{
  "model": "multi-label image tagger",
  "dataset": "reaction-diffusion patterns (Gray-Scott)",
  "train_examples": 47500,
  "image_size": 64,
  "crop_scale_min": 1,
  "horizontal_flip": true,
  "arch": "vit",
  "norm": "layernorm",
  "norm_position": "pre",
  "hidden_act": "geglu",
  "mlp_ratio": 2,
  "head_dim": 16,
  "fused_qkv": true,
  "bias": "all",
  "qk_norm": false,
  "parallel_block": false,
  "inner_norm": false,
  "patch_size": [8, 8],
  "conv_stem": false,
  "layers": 8,
  "width": 384,
  "positions": "rope",
  "pooling": "mean",
  "num_labels": 24,
  "init": "kaiming_normal",
  "residual_init": "none",
  "optimizer": "normuon",
  "muon_scale": "spectral",
  "learning_rate": 0.016,
  "momentum": 0.95,
  "nesterov": true,
  "orthogonalizer": "newton_schulz_5",
  "adamw_lr_other_params": 0.0022,
  "max_grad_norm": 5.0,
  "max_steps": 14700,
  "batch_size": 128,
  "epochs": 39.6,
  "lr_schedule": "wsd",
  "decay_fraction": 0.3,
  "final_lr_fraction": 0,
  "warmup_steps": 2940,
  "weight_decay": 0.02,
  "adamw_weight_decay_other_params": 0
}
Rows from block 5 of a small multi-label image tagger, named by matrix and row number. Rows with one number belong to one neuron. Each number is 500 + 40 x the weight over its row's rms, rounded and kept within 0 to 999. All counts start at 0. Numbers have three digits each.
Before each neuron's rows are labels from the 100 images, of 14976, where the neuron reaches its largest size: "patch colour" is the nearest of a few named colours to the mean colour under the peak; "top examples" is what is common among them. Only what is clearly more common there than usual is listed. The data: reaction-diffusion patterns (Gray-Scott).
# gate: MLP gate (model.blocks.5.mlp.gate.weight, 768x384), inputs 0-191
# fc1: MLP up (model.blocks.5.mlp.fc1.weight, 768x384), inputs 0-191
# fc2: MLP down (model.blocks.5.mlp.fc2.weight, 384x768, transposed), outputs 0-191

patch colour: grey
top examples: embossed; feed 0.058 kill 0.065
gate.79:453521508557511529510553478500463463597529524493575514479487482501500515495590567486512582470510394551435514489525530503435455522541486508505505480485492551510484497488508508477484455527542553491480512490508526484462470601535436493600533492484569447498570489469538464501413517512517475503457552524478440501515500532461485477501472524520559514486438596486511515536507464583572519516546526553553444511502453508524433502525521561464537531498518474438505545508476473514576523511491515466512476491490510468478575533501523553498479474499507511485458414512470395441546507543495542569
fc1.79:520563502486465501563468492503469558442480487505461511498485517502516535515479418462499489442549444548547454540525409500568506512458531470585479444455544505506516524471502518522551560512504565462428483456556469453513462522567504559446554570620528513482570462539522442441525519534448569512476537527458488513481528496544504477499490487504502538530564397595501480515571472505521484517497504466497514481487499450529497508516481536430499526484438469505456466521550459453527535430498573481547469476525453489521499541499520486536459510437451487538501541562402432567580527572449408489
fc2.79:505537475600486483488530418472513507569521464509497544559460519520483515532571461497509464445463453487460563491555480561469516499524529450469520419516426529505527551490492517495561524479530517491468467552493489509379505478485424499507485458530534470522514540505511513500434486439533401455547501441482448508556490513487577490508546391484469439504492493498546557481499535571483454541513537507517526527515455480502583516545538496516517480515533585516499509538476555410471511519515468491459487470448455433537510509479525525498500529494576439547506485562499523550454390586442546510

patch colour: green
top examples: stretched; vivid
gate.507:552423466571471523541524483492435544508513547536564512536512514536474456491456480506502425494486440514437449466586488457497421457510515501519522466538595524501532418472491505477536430503472594457509517494498478520497481514533475541495500500466543478434533466522470504446484485483514528512498481415506563534479437594492485503563528502524547479503476462429464539554535548510560479421568449480469502488555491460490541526544472440468436505506497397542527490484509479466532474559497465508386500470553616426454437449564454505485490511465472574465491436596494569540474501474541580493
fc1.507:463526505586532485457470528420507551596441439497507480480517472539504480551550506454498492551484567465508530483520518540516537504417453470552510504528481485545429383504531498530466535510526569537410581500406432537519460558512480470534480484477490482493478494539512463545484458540536544444499420492513590514491487541534524575436491506522569470496533481492491519463506579503494526526571416542498449505526501539441489560500539515469473548424534516447510472498487503507503497534478466500445455482493504509522432457530456521597447490522447537500441446468488535491546502455526571451
fc2.507:634521465521438534543513517536496530525492479484495487408463485466419453495498496533543585559529484460432505488493415498484471587485546554429466523547564542524473569484533537502520493507450403430527585503536583433494494470506555530524567570482471512548509529450560522458458479473498510475515443506477468488406508549504531497521512511474460478486497522507485455472477448535486465486535538534579498536497423515585475490538455429495489463533537568553516546504504525517502498508526487475465433495509473516456552479541478469532527491482459525517524510551592436546529487604529541488

patch colour: green
top examples: vivid
gate.422:461441513527565545546518568485516488410514526542473526506461506572600500544475479503532504526565496489548468451510456487527453476509498479451528498518534474553525471510473489430511556505462497446519506528551468481454459490480474538478493467492511517489509488476498483511496521488508430577563516589577486466491527487458501551462469483517510457497439521531497472582532489487449536498525516484486524522406485378408501424491518464515504431520487478485476494548479452500532485507491463509404470486442521453497434491546504488446558510515481458514451510471451465456464484481432424480
fc1.422:562429611561560561542512595432510491491494471492553504510404433502480494531448535529481564511555535528440422525508476514508510448496432489471451475550513450531519577543523547394473537515483468451494509539598538488519507421531476511506542438534404455492486505453465450547444459494479451534445430528521444502530539482519542499456514494517491470524464532575537430543527599489465556521459475530506460546545473510456534461496519510465474539520503457485419520518501447514536479480505573555492517539480482547441496501521458514441556553479539529481512601445515453548455520515446485463
fc2.422:513550429476460545469552444430500527510432523463500506546515521509528498436536517509480487443476424552545466482509491404447519424443496485499483582469614521510534505477427460475543524510547486574417551511489509440433450526497477458441516588486418526536502474489505544511525424472552476485601526517432523494486544455517463494448537454490547545453488564541494528535579474563480536535525496532563476503501542452534504498540452506517443488450498477526580473528444501532493543471444504483496467537476434505438523501542510506564497462490529502523466427510446546474574438487437495624

patch colour: brown
top examples: embossed; vivid
gate.554:516509493520413513491493540536569514554477497529487456502474507482462476515464511515429521526480388466529489546460521525565456452432442532576530428584618453459466467505511468548507470417478519504499488522538473468462495585535547502480541517460524533438454456455546516526501508550551444491508496512462491496561490542480495492504444561512503480492528511490510427562499447579523545570531533541516516435524519514511521554547484542486539447496497508474429478527452532501475463460524523526500502422513524519568491557488480543513459478519489505464496479536404519485565501517471440513
fc1.554:556494481521544496476484473506431449391463455470495519440518533478546551566486539481518465466512609555488510486525454538513504523522540526442424545445453534474500475511490522492463493543520476459487485463462525537522533457496526457466435541493480489526540464556441429446417495467516600553473460493571554496479549433510445473455483516478542449540486489533465558495474523490467500484517484599540471562458516484495454459497479401552513520469516490540534511473499491522527500488534487489445493569494533488469455507560520504545519565538454434505439533486552525492435574501544508506
fc2.554:459505475500418464518534430526519457503571446553599573476491475435507540561560538558555443498478416598488442601525444505507595533508549544531564560496458546507535485495508474548464437499476511474561455515395497506455513498496522497454496496540464502502524536520617505457508523457537514512513465528543479525507482466511542552555448475489468570458499513522469504476495521505518558492504511505468496471513509500537494491582500502570437451483530473455469512514496443490558516544571509456483537467484578475534474500500476460537382487548511523545480574514477523478585476543514487530

patch colour: blue
top examples: cool; feed 0.062 kill 0.061
gate.754:489431531540505517566487510470461526530530499551534409478455466434495500489572514523552511457487477441520519489503504522455449486552536529523502463451486507491531495586495574522501501479523499534543599504480491495565435541503479648513543539432526500451507471522510566559490505484430441573497496502442519501453484477460510483485514434446543553511442480509509528542503547493496541521399527566519446510498539513523507503455454500500530410519396451486487524556456445463506479485530495496476472474508467424492533522493501417463488452513510569538516439523499519505478403585513509484
fc1.754:433573495556531512585537486505487501426466434479421500517536471559492553483466526495486467578422483512493458463452469519536544525471382514426597535509539478493508444476483530503497450587525521532455510525492499519509499488480465481503458466535561460563550467481493442486533490471522543480490507486527529416493569432473461545505556481477487523457488522465514448525495519486569512512519501485485465507486540373444494566483478506503475495514547570549526518462579427540474534435482534543556502563469428560503509517472559581572485490485505436463482518471497496521511552546476436521
fc2.754:487461450557483554542477503560525466464454570505490550479520476450494456485502505582461482470472537495516453481492474474485521486545548515585415453510498527498466485483542491562449444470543476473435503523533424541528578477528515480557518478534506459537463519518592475438540531530564566490633461485526509571485512580581495471505447527451525484525508516531468484471472530436507475550436576486566514547446484510580508515487484501551506475516471439448487513518491490459573415522501550479480565501474482495529486491427432449518507563422410500498426475454439496532574543510457465506

patch colour: blue
top examples: cool
gate.15:492427457467551477566526458468499533504527489451467540500541485515496521477487597507501529453461438549486499513493452526508495484489455524462487472557506489513545579437516580489447446540479478465547541504501555550538503487490474466527488474571507551488500468478477492453526530551510526505556468519537495557477466427500501492510482522508535441491470472431500485584466577516592529478530539520507530405540561525554443506523506542479546496530474491489528475559534440450417488506568495515487467514517516476540526515481483511432525571463490476490488540500520487496520458530556482375
fc1.15:567549531444458444525492566460505525520480500536411539516503601519477495482434519483533511514532518473426493509507547587492455503556506504534523476507531481484601423470495575520490514502489533484482455455507409457467489518477547491483489488470521528454488442564470448519405569504508519463540434447488525535541589396454527562414514518526509566529515475480554507504484470549525471531403470460525507525542541523527546514503447514579464505490529420450484477468386513501408473515564427530467550492438465505556472552506506468546505526475491543580530462478483542567422461449455496559
fc2.15:590488556514565445435459563505475569551566407528518514511574521493478533484498485478542502568490430518431525513538429486519518478501528516545408512545486436560526522525489472529486397523536475485587541535553492469521482490408490498476463546507502448479447528474517589516458472508472473526521469527502491503442529522532514522474450452457550542513441530566499514509516535548533490497477506439465501524536483551549473527478555434502576457489433567516491492560628503511506517472446489485471521457485592501536546481459555419536435488464460507550593528525512511527458467525566480445

patch colour: blue
top examples: cool; warm; feed 0.039 kill 0.058
gate.40:479436540492427448457413575531513500537500531578498537480509495517474462547493486545535501510542478548463505491481488570530495505506473537494455513482538492455477504604443449481450573498438530538533571504423526453489523574521511559457598472491463538454458472575505507528532495515519527472512524533547505542480511537514412467535520478534433510487482556428418504480489432557536483458563561482508467516463422438473513483551490521541559510470507484529464487452450494562406467471545524541446482446492542488506515553507503592555503505504559477486477452560503577411527471504534555487
fc1.40:486496518564620448484561488538452467516440482535506510502441475426513491458556521479506514493474497509554451526532541455546565521523536541501568487475531536461499504447507526535590514499517440495518420473545479431511448497538544473542493486521476407509496553402460528528517507462499528498479478541439456476456437476458637508511483506511509522497528544520536487494439495440474474506436531471479505548540491510454557498484529469460450511530480542470575524507544448449525480449463498498512465537504521524449526465500521404606514503505479545568529446429548444556535459458480465464
fc2.40:553515502461433564533506533523525501527462505463428479540508493547505521557507502502484534499505439512447417439427501499479488499538555505451473425566440539589517578527438457463428532472536434566465517506456499493472536461493476520438521562488479520543481562502517513544528565435454484512602527508481440426526522515618492507503516430471484473557541481521459482507444559529455498500554555493475487480485522558480516480460550503579452476517574437528516516512526463452494602452460486513484469527543509552508490408487605499481409458535436404441480527383537478480541582559499475553

patch colour: blue; purple
top examples: vivid
gate.587:456506526487447569521484482498461474438476466503425516525501451543477466519460464453453454436573509461547552498482512555441485480531514432475485521501491537502531489540474533484540498456522534527508623520470461489446498460566435504531537510511443491499503444556462489506489549592489493535553546467490456521481520512482446529553554553574519452496517464484518471510527519573498520472509510463553537512531473573550473431566547506473518511416473478555472458464492509538485488533472444501438470450520448519425539528576474461561515487501451502520489547447537504543520488504568467509
fc1.587:580462437452465511539478508498482490509522442441413536453521418503473501493534424536483476445525541495624457472458522507450489503430536535503495471500479593511493498525405545504506515567482463572515548552471471495418529414546438555459486526487436504535496444516443473506564508514532546511515537528581463523487501472524484520486459467503514542484509517484458449504555489545478552510429561490537460508474507546489488430488508483428522441443453543506511552482539502421483499503471377522461497496515498484429497553532530449449506457475504446576522572482505511598466519465564473588
fc2.587:475467516590445502536532489429530528485445502567491471549444534527526543518493517482563600473481495486452449457480526512474478508470469540429501436499458522546510492496442501494504511564524510450530481484535500469497543551419442443474445472480564478499450524527531509535537452464488508456466491460500465505510446551486532498496530541499600492459546567533530506549483541472472560523514475494521476527604499497482499475491483521468448560546494523514468552467392505509466546421469545557511513547577504543562430468443474543464472520543506502463429521495537506496494506557560482454

patch colour: black
top examples: feed 0.062 kill 0.061; dark
gate.66:535528539471500516478469471518497499474556456481529460529505452498364405526484444504506517495522489457509492455429502505566510558527499473512435521473503499541430525495536491452470509543568526546542531555456496518499484489510503497529507480470515502507511526495499464531490449515459524471559525525493504447494452478525532577450584471497519572545511464551528516500532465503470558488507614424462479471545487469543498461511498494514516557502484486492562539510470425499542412457521529490423525458449537463531540459484510488507557522525510565567432509481494510497457558559543456518
fc1.66:529438433480473552520523491564543536459439529494460518488510496523536551402467583496467486431466446512517456560579503482486445529502479522517462513506574545474478506492537511549519524435582524511462477569538511530447535539613515466423523523527477500546459521483506548540482453512603562520448510519448495458506564492508461494562452469432408498504511580452520518550585497470481539529525483535489456555515441488526470417524510502566490399506555548477506511494564458503522485475488498482519430489518591491479421556504490490514535499526558543533506440438477525502516540470428494586
fc2.66:580493551538546448548414451559478542566498536480485440473501463527469543463539534545505437488518508523454577418455471562530516435496492446566549465518463501486507486434465437477504497519440485350512496478560415498481484523455529453521456434501527474527512555553501539507488558571460505486567451524539443495491481538471513529541482459503510458495515467482471495540466546512464504447495501523485505533491518515500600550439533470502460462500460539525443517426538477500564504494571474563451522452523485482519584492380507528614467503507486456469504517519503557469491520569501474544

patch colour: brown
top examples: warm; feed 0.062 kill 0.061
gate.238:493397424540466527457402488515497448501510565466487453502477464481533470548494503465461507520504491525497512478536556486511594612432479539508488475513519563468532495496462519446480548548474501572509524468509526475468519451561555506539422492468539422570518486448525519523479476526510504499492477515477473509565502483507471605496500517491475446574567544477585529462513442517530479511492508504550559475544570476526469486558457535541580470452534429520540480523464437441551529500500518505486519509503551479434490515432431500564539582543497497543477491469443485545505556574461525479
fc1.238:470466551537555461464574509490478540557400465534571497496497586488457542493516523455526469508484459502557485549563484498508444483539439508487490580478507483494551429491475500468547474476466509473470550476482437520503469481440490579475507531534514602427547485506488479556515494501532438477468485532559505529545470457504478549493567544512513522504527496513505530549401529461505523436503495481495507528566436523473480537430486473401508475428462492562512549509469459490469543505498494530501537538530532568553517482490535507526481472515515465468536495536524547447543526437551534520
fc2.238:420475444422458579501487460544479522461501506493507528506500487525538503532484469492446568514445527503490444471492565525510579521449490448547524538564417539544406557519438419487491544449601531515502521569466524545587611529510508537463492432481496402498439462552496493499504558505534477458482489530454431489473543537502522534404496496452402497525516506524432519478497492561561553499496489572535533490505509447548450548568546496554476519474508439531481466524524474511549538520544522480559415474500486576499468460478417476517427451483489470494470538537527520558461518515471554432

patch colour: blue
top examples: cool
gate.614:470540532471573524445533486550492550476564505496460544486527490446492479457523491488512510505499546512486454510523417507573509521601500495490516525441501479501510517489559538601542520479561483566546463523453489461513506537505515419479500510516538455543539451407437573451507520468528546493450549487508457532430497493495561490466484531566472530443493542512484521523471480524428466503440395505516504485494555457526567490512542517501445475579430465499483513461513459516509587507460456484502466531520521558561490496478516484460484477535465527577525511587492421465429481457458461515
fc1.614:468519492465528531460526488556486577495569444469479487499534508421527459475494457524482500471498492499454452531521405500511490523580536479484504493461484459531497584526532497523542528507548457554507484506467473449516469555482529436489505544459498481548574449407391545427459487510508515459513531490457457550431494493518565518502474502587464516478472516512481527482520496483449482548531415493483481486485465440515606468476587541481446467505458454522474529452459495458544561481431476549533488549501534561535489477493524489473538474529527514497528513539483425445504519430497489490
fc2.614:470601432463475523486530545540552494505515506466457514501447493464470539516479472460422476552419512482501491457491495485472454477521513543442465555509452521477517493500464534504519466457542483476461455504616567614562509493453489589466519550491499481432507537565462460568424536555515508489420573477394450507478548532544491568478512507505533519486501477461521554463532543498503576497514565529522465510508504409518528519488487478513492509495519469538519508465475454514417490522531546523413509427550524467538506465530446510488574507516496543453545403521566504489572472552426459514

patch colour: black
top examples: dark
gate.647:466496542500504434568481570445399491522590482536475449487467535510468509503473474483511498494558478537486515477461472439493475406535500452443479525440520497564528407537597525521517520481503495470489466519540524484466507499527522545463538477507496526522544509535486559470523574543512450489530492487455478497510478527472471505531524479514490455475549559497463539474472492450457434467581510459413591486495527516555582484538523551466516475495492476524525472574506582568551435565491505488521517425396558483509450490556521407544436554549428505454426517475485515478557512521537529436
fc1.647:444460524486518542497506543516484578448585565506538447593498416422490485483514469468477497461538554525496435497545434491464473470559557455434455448443434535572497431552509539545548524402543473531508537508475506508496514462541493491509472496504557460495538489541499489459574529495511448484426484460479460453508499506491514510523448568555395482502487496544491496478422542469517491453483474484483534565555494459516450492551539503468581532478473457480455469538403600521544493480512526508546505515467568503524532484527465522526523499559419570484488465606511509491531494471529471475
fc2.647:497497465488469545515479510528525498519495516462494461490544567530505489504510523480453452529553470472504502467549560560433493467539532505517494506532563443504509629509597507486474419557478543523484537557462505517469534533564510504502504561518403501542498543446491423467567503538487463380452548552429479531483562463507504503487503504467476461504527442491480456503568556532479531562565503556469455469557542437497515458447440487516434523558490486519544526397559455537503530430503520556516542486476537523543434545560484519510583508452529511533532508498492581500466434555534560489

patch colour: grey
top examples: pastel
gate.244:549459535463517416466537434459524485496564500509499427553529416541487576475485483491556533488510529463503557547472492484453513453517493504439466475500552530533508523518451561395472521544467505481451477564470540442522434473410498512472480491572496490468530467467505478536463474539521541485411515487415475462489482453473510496456510494541454472464415481430456509490436426568493517534538512498525502522427463533494452598529527507462480533495456511473583482494458508469477527520441466473583531485559471508515560479397486521556527472517520507482524547462571542493506461476538478467
fc1.244:489522507528438519483458511500541510485475542558468564487527471538536466437563520609485509460510496470527564540516534504556509559566469495468509414468494515459496490518556508538499543477528530530512447476462534496500516475494480513550489476457538511494459556454466358513530490509521497504563526504460582471526587501516474429532567512495574526512545434514572547539528533504533511493507518454493477558495583522600486539446562466539510520506587526463468494487511443536534352513395558505419506526464514456526469433537413521461494500527551489495515511480562559466465495471440545493
fc2.244:477503494488433467483505505528484535426459494497488499605501498491506515533487456515502524530462539469555493495456500494427533501483477491488445442486437499499575495499478516544458511545467532506525625457582524474488535515557449496495513493429519468462516444419514540439496478553557543590516542535521519484445448484504509536474461515517521526486476456504457490492561477475457538480494487521508463471540562477447516468553540488507558482505453494543465477561484543515440564437540484487489561494478497509439518477448480500403475519594463534424556489529537446544418481507519514512

patch colour: green
top examples: embossed; vivid
gate.403:458534450581522456496487407450520550611492515454445532507456580485525477453542569546531505562498558549474489541474529451475433462538573476491495556591528393482498527483510463470481445435545500537516561539474428487432558504493500552458511515526495536423451520564533491478509532475492497453559466525485482526503508441452536460482473479460467514505383551397492446554555488466467452511499456483457493456494432420499515507483487560557526495494458582437535529497492441521479566511496502471541465496477508524487491506506447545560513522554495484483580522469528534537496520502446468506
fc1.403:544486422467525537555433523581467518449539459476529508499477446525457443488500514570522470473505434476522554547383525566490488523494437568511535499506485572536513470441497472459557481514547501479465477501493641440496501524560537470426541476524500497519539520397457608492540495436510461529488484506535524519480524505552500453518465524497529527508537572544471512446429463528466504500465507508485522494472464539470471497469480499434548479486537516540487448482409426512497538507504469530457554500545578487531572516503553516375494479456528473452548490529521492446455548425594538500
fc2.403:528488510505496476522509527464478463548538540523543420439557592470497509486527514526559498468470525498519516471544446476434503518550480524512464532505535435575419463531490440495446407429427413527573522486479504522462502565544434556501516505450496488495497523576570559498578492521483555500502512488497532421519540511541453397560428413565520487579486517508503551498541453513524493454485530530456447534485547494533565447471480536540439491458515548425452500533507532480432533528503460522508542557525530444493499474479414495524467502430493551478522487543544488510564565584474467524

patch colour: grey
top examples: stretched; palette: pastel; feed 0.062 kill 0.061; feed 0.078 kill 0.061
gate.698:486531498513422499476501524451541552521496558432543504527525500518478516473471487516472497468457515430466465540547530517510473514490457518434476464534495474444561484480507479534450519524522462467478479540514537474428504517523436494512514503538446501505504468483564531531493545479476548484478515498506540522546476507529524536508443591501440428513522506588512560542482532501487542597580462428466467478503506539471521420531520516494440591517512424559501458457461460532494475471470536530531484466446479503500559481517478381570494572486582576618540481477559481462479527489482461502
fc1.698:509468484494467556491538438469471536516455477454501430454464524496431542489494487511484472472518529510515558491496507473448493522503586531455518495476523477489494513517493513555463483500553522490508501471552482470561508485535464461529516486426662537459466518475504515515517475451498502547480488540501463535511455479573565543432542552541583498493557476513488507593418414439452434521430496484578418507495461547481519455450476451439554517525560538523550469493496519504496450491515499480512492464445544492567441475524588492528494431441544432516536476441464459433520520434482450528
fc2.698:486577532487524451529594507526525469496473502497527464436470456419540461397575551578454487512511474501536528561546537444484533511530544445537461480505499369515490553498568545543432524512444566521447517477472530492550478482505462508502504490434526461432534496425464536481448513526517499487531480475540536548517523542517474540486455537594446445471451498523494434469506558547525538536454585564453502430466522555482561511492444451448537531486447466513480532458559523439489511512444546501501513505469440449506482515472454475465531489447409466474492501493514442548495482488520522486

patch colour: grey
top examples: grey; cool
gate.620:521500513550479513484569494563492479523509509533527491568509483511479459480534493458421544470496505529489526538574533523513439465528483505537458471496500486515494523466570466519496438499506533477465515523591506475488468468464563491478536520504497485433507525422449406581530547497573520440520530542537415462496427471496529446472564492470446590460496485486492567461462451559530561395433531482472418408549425524442408495474543513548578538508452552559492519589511524515496523527501503468565487502513462494396499438486504538441553541532511477567502517567540529517491519484508545543
fc1.620:499488464488480550531456557456490397486536511536465520537473511500432469499468430512471537528481494469443511517477484551510459466436434518495497534526455577508558495444501506473468466431587568507477603466491471460447477565447611530522555570511423468498534527535542463523480479526577557455530475548468478539492456490476448471473534476350446557485532515519536533470615449412434480461508484500502530463554470556418459465475477514484585479507536533572461466580506558444476534493496501448484551547567506498512543455522518509514455517550443506473542453531523508487522485484496509514
fc2.620:501521533524520455522459578525475571548429528460495572466486448587488470462508529514513506453525483460471531496475501550460530528472492535452569455539411485484510550512563451508521460464410470496545567526502526430529440508480471490518433446529514567489493485461510437524464531473497485428469480432536533435486540552544474572463489510488512585507477501403514446535544508534491555507538540479474474478496456510499540499483470487512439531548491571487421504521544543481524465547521462530410453532412436451536465495523516511488494489488474494531441542483423461541449501496493568524

patch colour: grey
top examples: pastel; feed 0.026 kill 0.059
gate.3:525579523442478541504483492540431539489488511464516550492506459576445476535486527568479469437519532508483540484545523508527524490495461548467432486546547573467467500527461556578476550499545548510445494494511564575538529450531545481472438551436591469516504468518484411558471578496517559387499519516541504558488494486477524528447445474529456553494523469503535496462470510548519503469505550582489496464494568463497491484480513506505457543507454500527525477466450497482544487502472388560546471512439608450546434526525436569477560488539499422480555517467517525482520519448507510467
fc1.3:518492541491502578473429513540467492478468501411543506487521485538502511509465532562577420517479520532469511493519532508437517469507548549488482557525519524458521495493471559513496560551536485482481456545513443526459494464604576531517448535486561493465509526525509462523467492539534561462557488547497487455485497485464505549460474469509524553544464510480487480482542441572426415517509496516548412557500465445553487449575542526567527542506486476550512499466494505552484462554491454556508485500491598474494441429416492507431423503466558525557514518429543522518529551460496536500
fc2.3:568443416481410494525526488412546498446495550586490433554491469522470648494539476532524481499541505479531494534463477506526521483450425528496454504513476476536554468474534474484541424507508549524528500490532466511479513568465495485503513448535465550442463436471468514552561496521550444535491480514470528481531506516473453510474527509425465494477496509435472550542473501435568558536520449502440440473579517452505503528471450472430566469471531454500458538506413475477469471431495453526470514546479520517506514508593485519492578461462505498446483476512490561468501446477558543492

patch colour: black
top examples: grey
gate.205:491517570491581508524527534489471506475503551477486469588505494501548467565477429558491455505475505509509458552493494546455458490526551538506488569507516549429526545492407502479533491464546446459503529443459511505485496552556457440453454505509491534503463513495560496593453469565489505558519495505552575519517408504568501423455547484493537450496544540481545467520581572491471546457483561507500438453473517508473586470446541489434471459475462500588536517535445535562504517415517471523487448454442537456530474556497488513553521494486495507470461427441407559529522456462477484537
fc1.205:531454491471502445531507561503490447443603489444498513456499519538512524449484495494445525529474568495463547502591533541515480473553449484515474504537535541413440542516492421511520416483493489422487470616532574490540520617499484492594550536490519454466575501517511519554527531503492477475513494410528532511425431474506519432522505520505516508590508536490499496498460461460552545472490536465520510487523616486437542480403477469529442449483533454498547527504513427463502501486477502486510506502446450514469517420510517480492485534502467516527446495590505483466452492430459503531
fc2.205:474488451541497538518449569465463438498510543488539582490523513484489449479467475448421497495437483494504467511486462523476466484518473480460518470533521529458511488511535472542523480497457533476567499510464390518604472472485452562516503498469487459473520520494467473492523431540451495481555434475439575479565473477451522525511499466470463551531504410522571463523523465462420510506527454571514463523496514478449535461511545485546611516527500504469423585510577496526480515460425471579488579431473583480516467392466509473449441477525488558479555482533512436559537466530451461447

patch colour: grey
top examples: embossed; grey
gate.330:510428453531431513518469550466530483512521424428531433477496534462512499590454474517522511506500477442514501524510519486500478516483453505583493479483493569448460463473503560481414519471554466466538508539489491492441491539430492497488399451580513504456458463493488507506493474522549501531536473538540478471499533510410499507515537462410460538463482570507483560519521525518464529514513509479527476532462533497477581487481564458499556544476503495466468585575530519487511461533476437484526565507471470465495590529475490528456543537472537518479490374519467521410433471530542528539
fc1.330:533555608462499498430447474514468472514523505489425514481455512470491490474532473507533503490587514575508510464471501462476462536530470482474475555576470588488503455526408527541498479511560473439589505500507480431471478508610485467533525497538455515480515457509559558460509455435478544502461466509550537440490413456546513602503516580519503517494513540556506467524457455480463525482525456534489516491503510489458440559546521517533508526542517460537563534500508503506486511501456451502465544470486522458540548466507495564533495498446558515499537471483565499544538544505489528538
fc2.330:489561504492472502523498555498562544516490490523548508502545456464505471520530430474418503494435479491464505524500433441510502543456482472534549514464524567593479442566600525487498442502454533519455488517536463514493482455448514489483519546564517447488478512488445499567525513491499489468526486497529477535514514476468539550475538492486439442482456494458543551511465484525505440519547532485470475509577474553471498523534477559535532519466467494530439517480466470535506588571470464521490460522507518505544374486546545431515541477496461530523420492493494410504545451526507540494

patch colour: blue
top examples: cool; feed 0.018 kill 0.051
gate.165:489526459531584502476481491490513541512499477423517556486495436579469524493496511455492468538526426482549516489504562567493477512493486529475489503450487506545469514469522505493523612522564518458492472540576561529480499486544504546464536494593554495525457478522538480493476488538633499465462507499408532504467471512560485475533510478500509551452486500489513462505478506456490493457528477517556544494552507483509501485474527438427488521467476515493521529451508467518532494488500478561514422471449525501468529500453487533448506547415503528511489490485518522474488562442494549496
fc1.165:480558512513499532403497505572528581511507488437495578581527433495451488468501566481520457569460463484428469499459531471540489482476522499561485514494469434511480532423489504499521543482560528509464550495547547530467476532615463443463553479517527440473474443518537438481499530511617454406472483443456456538455430517541519504564533434506505543518556467441540537455487492551497543525457491600545539415542453490539510399541489490535499537472497494462472571441545487505576504499524521531584506445472484472496537526478499386479433531522484468531536523524534562504430578473469502472
fc2.165:481474479509437559552511485534552485557468496490486504565498586405596497592554523514484516477474509536537527484529516510505454539488533528510500528519474521541501469460513502399468523548462513545491509456467496480523523518447521524463569498441413504446547456538462548498504480472451478459447440568424412425540460478496592532454506509566456445523440485502468578469458469469522510505495493530545492608489562561495516413574534555524466483495477505529494552476451496487464607584484451434442516513507523508570493560508422439465553458503493513550490492526522496541487465486555462548